config.toml
head_dim = 48
drop_path = 0.15
num_experts = 4
width = 512
optimizer = "soap"
max_precond_dim = 1024
adamw_lr_other_params = 0.00085
ema_decay = 0.995
warmup_steps = 460
weight_decay = 0.1
Rows from block 5 of a small image embedding model, named by matrix and row number. Rows with one number within an expert belong to one neuron, the router's apart. Each number is 50 + 12 x the weight over its row's rms, rounded and kept within 0 to 99. All counts start at 0. After the name is the row's rms in percent of the matrix's.
Before each expert's rows are labels from the 100 images, of 14976, where the router gives the expert most weight on average: "responds to" is what is common among them; "place" is the part of the image that holds the peak. Only what is clearly more common there than usual is listed. The data: renderings of 100 made-up gadgets, each built of a few solids, in any pose. In brackets: how many of the 100, against the usual share in percent.
# router: router (model.blocks.5.mlp.router.weight, 4x512, trained with AdamW), inputs 412-511
# up: expert up (model.blocks.5.mlp.up, 4x128x512), inputs 412-511
# down: expert down (model.blocks.5.mlp.down, 4x512x128, transposed), outputs 412-511

# expert 3
responds to: matte (92 vs 32.7)
place: top left (94 vs 14.1)
router.3 097:52 49 59 64 43 31 53 61 68 40 51 46 43 55 47 45 41 43 48 54 42 48 56 44 47 39 44 41 35 24 36 56 36 58 49 37 18 70 50 49 64 58 59 53 31 43 55 59 66 15 38 45 33 61 42 58 73 50 34 40 39 43 34 49 51 44 51 53 51 49 22 38 19 39 54 49 71 43 50 36 43 60 56 35 48 37 42 69 14 68 47 43 68 43 55 78 53 52 58 66
up.0 088:52 59 61 50 53 62 46 51 55 25 66 54 63 61 54 54 67 38 49 47 42 57 41 45 65 57 64 68 59 59 32 50 63 55 73 40 54 28 59 49 38 45 45 59 41 50 51 36 42 55 50 59 55 48 66 45 53 42 73 48 41 59 63 52 95 54 51 39 58 58 39 56 44 38 23 34 28 51 56 70 56 45 54 36 35 51 45 49 50 44 45 51 69 77 63 39 60 43 39 38
down.0 090:71 62 60 51 54 38 62 50 64 35 43 61 39 33 77 46 43 56 68 53 65 59 49 34 50 47 61 29 26 59 74 57 51 32 46 58 61 58 48 54 38 47 54 57 52 71 47 42 47 53 62 40 26 68 41 65 66 58 55 34 60 47 45 58 49 36 56 47 51 43 70 46 56 37 74 34 46 57 66 51 53 42 41 51 48 33 34 49 45 38 70 45 53 45 37 61 77 36 78 47
up.1 108:52 43 53 32 33 58 43 37 50 77 31 59 35 48 51 64 52 53 44 46 43 28 65 42 43 39 49 52 77 49 56 43 59 44 33 65 66 52 63 50 35 39 54 71 54 52 55 52 21 56 47 52 47 56 61 60 61 32 29 65 50 38 45 58 51 51 56 49 56 64 53 36 59 53 64 52 43 67 58 49 53 35 52 55 34 48 39 43 42 39 63 29 28 63 34 46 62 55 36 50
down.1 101:71 52 37 52 44 38 54 45 47 43 57 68 33 57 54 41 68 50 67 64 47 68 75 42 48 48 59 40 49 63 47 56 39 25 39 59 38 53 41 50 68 40 76 44 45 66 50 51 48 52 60 58 52 40 44 46 45 59 58 51 56 67 62 63 46 46 56 55 57 50 35 60 49 29 57 50 48 63 51 61 41 53 46 40 44 35 47 47 67 45 50 68 45 43 40 58 71 47 52 39
up.2 105:55 64 50 70 51 43 48 53 52 55 50 19 33 32 51 59 51 53 68 73 28 44 65 48 68 48 54 30 39 55 38 50 72 58 48 45 52 38 35 52 31 43 39 41 50 45 61 51 30 79 51 57 71 50 61 74 60 75 53 57 35 24 40 46 50 42 58 62 47 35 25 23 71 51 43 52 57 47 45 51 70 61 47 70 57 63 39 55 47 50 57 58 56 48 51 41 45 47 41 34
down.2 111:52 69 40 55 31 64 53 39 73 52 47 61 48 43 41 37 75 53 54 41 32 59 69 81 39 44 61 62 35 49 40 65 40 51 44 46 65 66 46 51 48 41 54 27 36 61 37 79 31 43 64 61 49 54 84 38 48 33 45 69 36 51 34 62 70 48 55 58 60 80 61 63 53 56 57 39 61 65 49 36 56 28 36 57 50 39 38 54 67 63 48 48 65 55 46 57 45 34 33 55

# expert 1
responds to: glossy (98 vs 33.6)
place: top left (100 vs 14.1)
router.1 110:50 51 45 63 70 14 50 35 44 60 48 21 70 40 37 48 59 50 55 56 53 64 58 46 63 61 42 47 55 60 55 30 68 49 69 67 60 33 44 57 49 37 45 64 50 23 59 36 53 61 44 40 57 45 67 49 38 47 39 56 55 46 70 43 56 31 47 51 44 54 59 44 52 70 59 59 48 46 49 56 42 66 46 78 43 58 62 27 66 30 62 44 23 44 44 35 55 37 64 27
up.0 100:51 30 59 48 53 54 61 48 73 59 40 52 65 48 32 52 47 44 36 31 35 55 36 44 59 66 49 37 46 65 59 61 57 67 59 59 50 39 21 50 48 43 67 58 42 51 43 44 38 58 53 59 24 43 63 53 53 44 72 23 45 71 43 40 46 50 51 47 62 65 57 54 61 37 45 57 35 54 51 56 49 54 58 61 52 55 44 58 66 41 44 40 68 62 45 64 43 46 49 32
down.0 103:64 54 56 47 53 48 33 56 48 60 49 42 51 41 52 34 62 52 39 99 54 46 61 61 58 41 58 57 49 42 70 46 82 57 62 48 47 46 62 16 35 53 67 46 54 39 48 34 33 61 66 66 56 45 39 53 42 57 36 48 53 39 71 67 45 55 68 76 50 30 46 54 67 60 44 59 65 48 45 54 58 54 44 42 52 66 52 44 46 69 46 64 55 30 61 30 61 73 51 61
up.1 094:40 29 35 39 54 35 50 51 44 43 55 53 52 55 73 44 62 43 61 33 59 62 44 24 48 52 46 50 61 33 35 22 40 83 59 68 58 41 56 49 67 59 45 36 57 69 38 67 26 51 33 52 48 45 46 43 47 53 58 45 28 46 52 52 55 53 67 53 36 46 29 42 60 47 48 60 32 51 59 51 53 50 50 66 46 76 59 43 49 43 56 64 22 45 45 57 36 28 54 50
down.1 095:59 32 61 59 65 43 42 60 49 48 40 44 64 44 55 37 29 42 51 52 64 65 29 64 70 69 61 67 46 43 51 62 44 59 52 37 57 42 32 56 38 56 54 36 50 45 62 29 49 56 50 65 63 60 36 53 38 50 50 53 52 58 38 76 43 40 69 49 66 77 48 55 32 47 43 60 34 62 64 55 56 53 38 49 47 41 70 33 38 44 51 43 40 73 49 35 36 45 54 38
up.2 098:55 40 65 33 59 51 53 40 52 45 48 50 55 52 70 42 42 38 54 64 57 29 49 35 55 60 45 50 65 48 67 51 49 52 49 29 44 47 63 46 27 51 49 43 45 51 44 29 42 48 55 53 26 49 54 41 34 41 62 40 45 61 64 38 44 30 53 28 55 59 41 74 57 21 56 63 29 64 45 46 49 51 52 46 65 59 51 42 63 40 64 43 53 51 52 52 70 71 54 69
down.2 096:45 32 51 55 73 29 51 52 44 46 52 47 60 63 19 27 63 74 62 50 38 51 42 32 43 68 88 56 64 64 54 48 54 43 16 39 35 57 62 49 62 81 60 80 34 60 58 61 73 46 51 35 36 39 45 52 61 66 42 38 50 41 66 49 50 69 50 42 74 46 42 43 69 56 42 45 74 41 33 52 60 46 53 62 52 47 35 39 42 65 44 57 62 59 65 53 28 47 53 43

# expert 2
responds to: metallic (75 vs 33.6)
place: top left (88 vs 14.1)
router.2 099:38 43 47 28 40 91 45 50 31 55 41 61 45 35 79 52 44 47 61 38 69 44 42 49 36 60 56 63 52 66 53 69 42 53 40 55 57 52 56 43 39 56 55 25 71 81 40 54 38 82 51 54 54 51 45 49 37 47 88 62 73 53 49 61 53 59 56 65 46 44 68 63 74 47 45 34 56 41 54 71 57 23 50 40 57 55 40 62 85 52 42 63 49 59 45 45 49 41 30 52
up.0 116:58 55 44 60 35 70 43 33 51 38 51 50 61 56 63 69 71 44 31 50 40 57 69 25 42 42 42 53 57 55 28 57 54 68 34 32 65 50 42 83 51 55 48 38 51 51 49 44 43 43 57 59 46 41 50 33 57 33 54 45 67 34 54 53 61 56 36 43 71 37 53 52 75 73 47 68 49 74 65 40 54 56 61 36 64 57 50 55 74 48 31 42 51 71 37 46 56 58 47 55
down.0 118:69 34 60 49 64 34 55 61 64 63 82 53 46 35 72 60 57 40 59 43 60 51 56 41 63 56 41 40 66 52 61 36 65 17 45 37 29 53 43 61 56 43 46 41 68 29 26 45 51 61 37 42 63 46 54 41 44 39 41 60 38 77 54 61 60 33 39 69 47 28 53 57 58 38 42 55 36 45 34 48 67 42 40 57 68 49 51 46 37 40 37 62 65 33 36 42 45 73 64 32
up.1 104:58 29 37 42 50 40 34 34 69 56 43 48 52 49 46 33 53 32 64 66 48 43 38 29 27 43 65 34 24 51 66 51 26 56 39 31 58 46 44 57 64 45 57 60 50 74 55 70 34 58 60 59 65 58 61 73 50 42 45 42 44 40 65 55 42 63 61 75 28 57 26 39 60 39 22 47 55 56 54 53 46 52 41 54 59 40 54 63 43 49 60 62 59 45 45 63 29 63 82 38
down.1 107:32 56 36 51 76 55 63 32 45 34 33 62 68 80 57 59 44 60 59 35 41 54 54 60 60 61 46 41 54 44 46 44 66 58 37 41 49 36 50 32 44 59 36 48 61 59 38 47 46 49 48 65 63 36 32 62 58 60 49 19 62 38 45 14 24 47 51 44 56 27 45 75 21 50 33 61 60 56 47 73 68 47 47 42 77 69 58 49 24 73 58 44 49 66 68 41 62 66 53 46
up.2 098:25 66 46 35 34 70 52 52 56 51 51 66 34 45 50 37 53 58 78 31 54 35 33 47 42 19 36 61 60 52 41 44 68 36 74 47 39 47 41 41 59 50 79 56 35 57 67 43 42 55 62 33 58 35 57 53 46 47 49 33 51 34 56 52 46 48 30 79 31 88 40 58 59 65 38 63 63 41 70 49 56 45 51 39 50 52 43 50 54 48 46 54 54 61 58 42 45 51 47 47
down.2 105:74 38 74 52 56 48 46 76 74 61 53 63 58 58 42 47 72 46 59 59 42 47 48 52 55 80 61 53 50 46 70 59 61 63 72 53 48 57 58 40 57 33 53 58 43 52 57 39 83 46 36 45 31 65 33 65 39 64 60 33 45 40 41 62 48 60 66 65 38 44 59 50 55 48 61 38 36 54 45 54 73 48 52 35 69 45 52 59 43 41 41 47 53 36 53 42 24 51 67 50

# expert 0
responds to: metallic (74 vs 33.6)
place: top left (99 vs 14.1)
router.0 093:49 53 56 49 39 59 40 56 73 39 55 63 18 75 39 50 52 64 32 45 35 45 53 67 60 30 53 45 75 49 54 41 55 41 44 38 69 53 60 49 42 56 51 63 45 45 33 65 36 32 69 74 50 54 52 59 51 61 57 48 39 52 53 48 38 77 48 30 69 54 31 59 49 46 42 62 29 82 51 42 51 50 52 52 61 53 41 55 41 48 43 46 50 48 54 37 37 79 54 51
up.0 134:67 55 53 66 59 48 39 55 39 58 30 42 63 09 42 30 57 57 49 49 67 55 39 49 41 49 56 51 57 80 49 38 56 41 45 38 59 31 57 55 65 69 51 63 44 69 55 35 63 46 79 38 45 35 35 31 57 42 35 48 35 67 44 31 41 24 49 65 50 74 52 33 44 47 41 50 51 46 59 65 40 29 54 38 42 42 60 60 49 36 71 68 39 41 32 46 67 44 80 54
down.0 130:49 57 47 56 57 30 66 48 44 46 38 75 68 53 60 54 59 40 62 42 39 62 72 56 40 46 42 35 60 56 59 29 38 44 38 42 41 50 65 76 60 47 56 58 46 34 45 36 43 48 59 61 51 29 56 57 40 45 48 75 41 60 48 47 36 44 47 61 51 65 55 49 53 32 61 48 53 51 53 36 43 69 42 50 37 48 37 72 44 38 45 58 43 37 50 32 69 68 62 43
up.1 131:58 54 39 32 35 36 49 44 67 60 51 58 36 56 51 32 26 33 44 46 28 26 27 37 64 76 53 72 38 32 50 57 57 41 57 38 58 48 58 50 35 48 51 53 44 62 58 27 44 42 44 54 55 44 35 66 57 33 31 68 53 61 24 46 27 51 44 54 55 54 43 44 53 36 45 80 33 39 47 57 61 41 29 47 36 53 60 69 46 46 44 36 51 60 23 51 48 54 44 62
down.1 105:70 59 56 51 61 54 49 40 58 66 75 72 47 57 68 59 56 40 42 52 47 54 63 52 51 67 39 58 46 33 58 63 42 53 40 50 52 46 71 63 77 44 41 51 61 33 34 33 67 55 73 37 29 51 51 37 48 66 44 69 13 72 47 35 39 28 43 64 58 56 51 64 20 56 37 49 68 71 69 46 54 59 64 50 40 46 64 50 35 53 80 58 64 43 44 35 65 68 55 47
up.2 092:58 45 51 53 45 41 52 65 43 50 26 60 52 57 41 64 42 35 42 58 21 54 61 48 56 56 50 38 62 60 45 43 68 45 30 51 65 21 40 70 47 70 62 28 34 51 48 59 54 50 43 54 62 36 58 72 31 53 28 34 49 55 54 47 75 44 54 48 62 41 53 56 57 48 62 63 46 32 48 43 66 51 23 52 29 52 44 38 40 62 66 53 57 54 60 57 49 54 48 44
down.2 095:48 52 50 41 59 42 55 53 72 49 42 17 43 49 51 22 42 54 52 35 44 43 66 65 50 49 50 33 53 50 50 51 44 62 65 54 41 74 58 52 28 74 36 64 66 32 49 53 47 45 45 50 53 71 57 55 72 50 54 44 60 40 44 77 39 43 69 51 50 60 31 46 36 34 42 38 53 62 45 72 69 60 57 58 53 67 57 63 56 58 67 40 71 49 37 43 58 50 53 44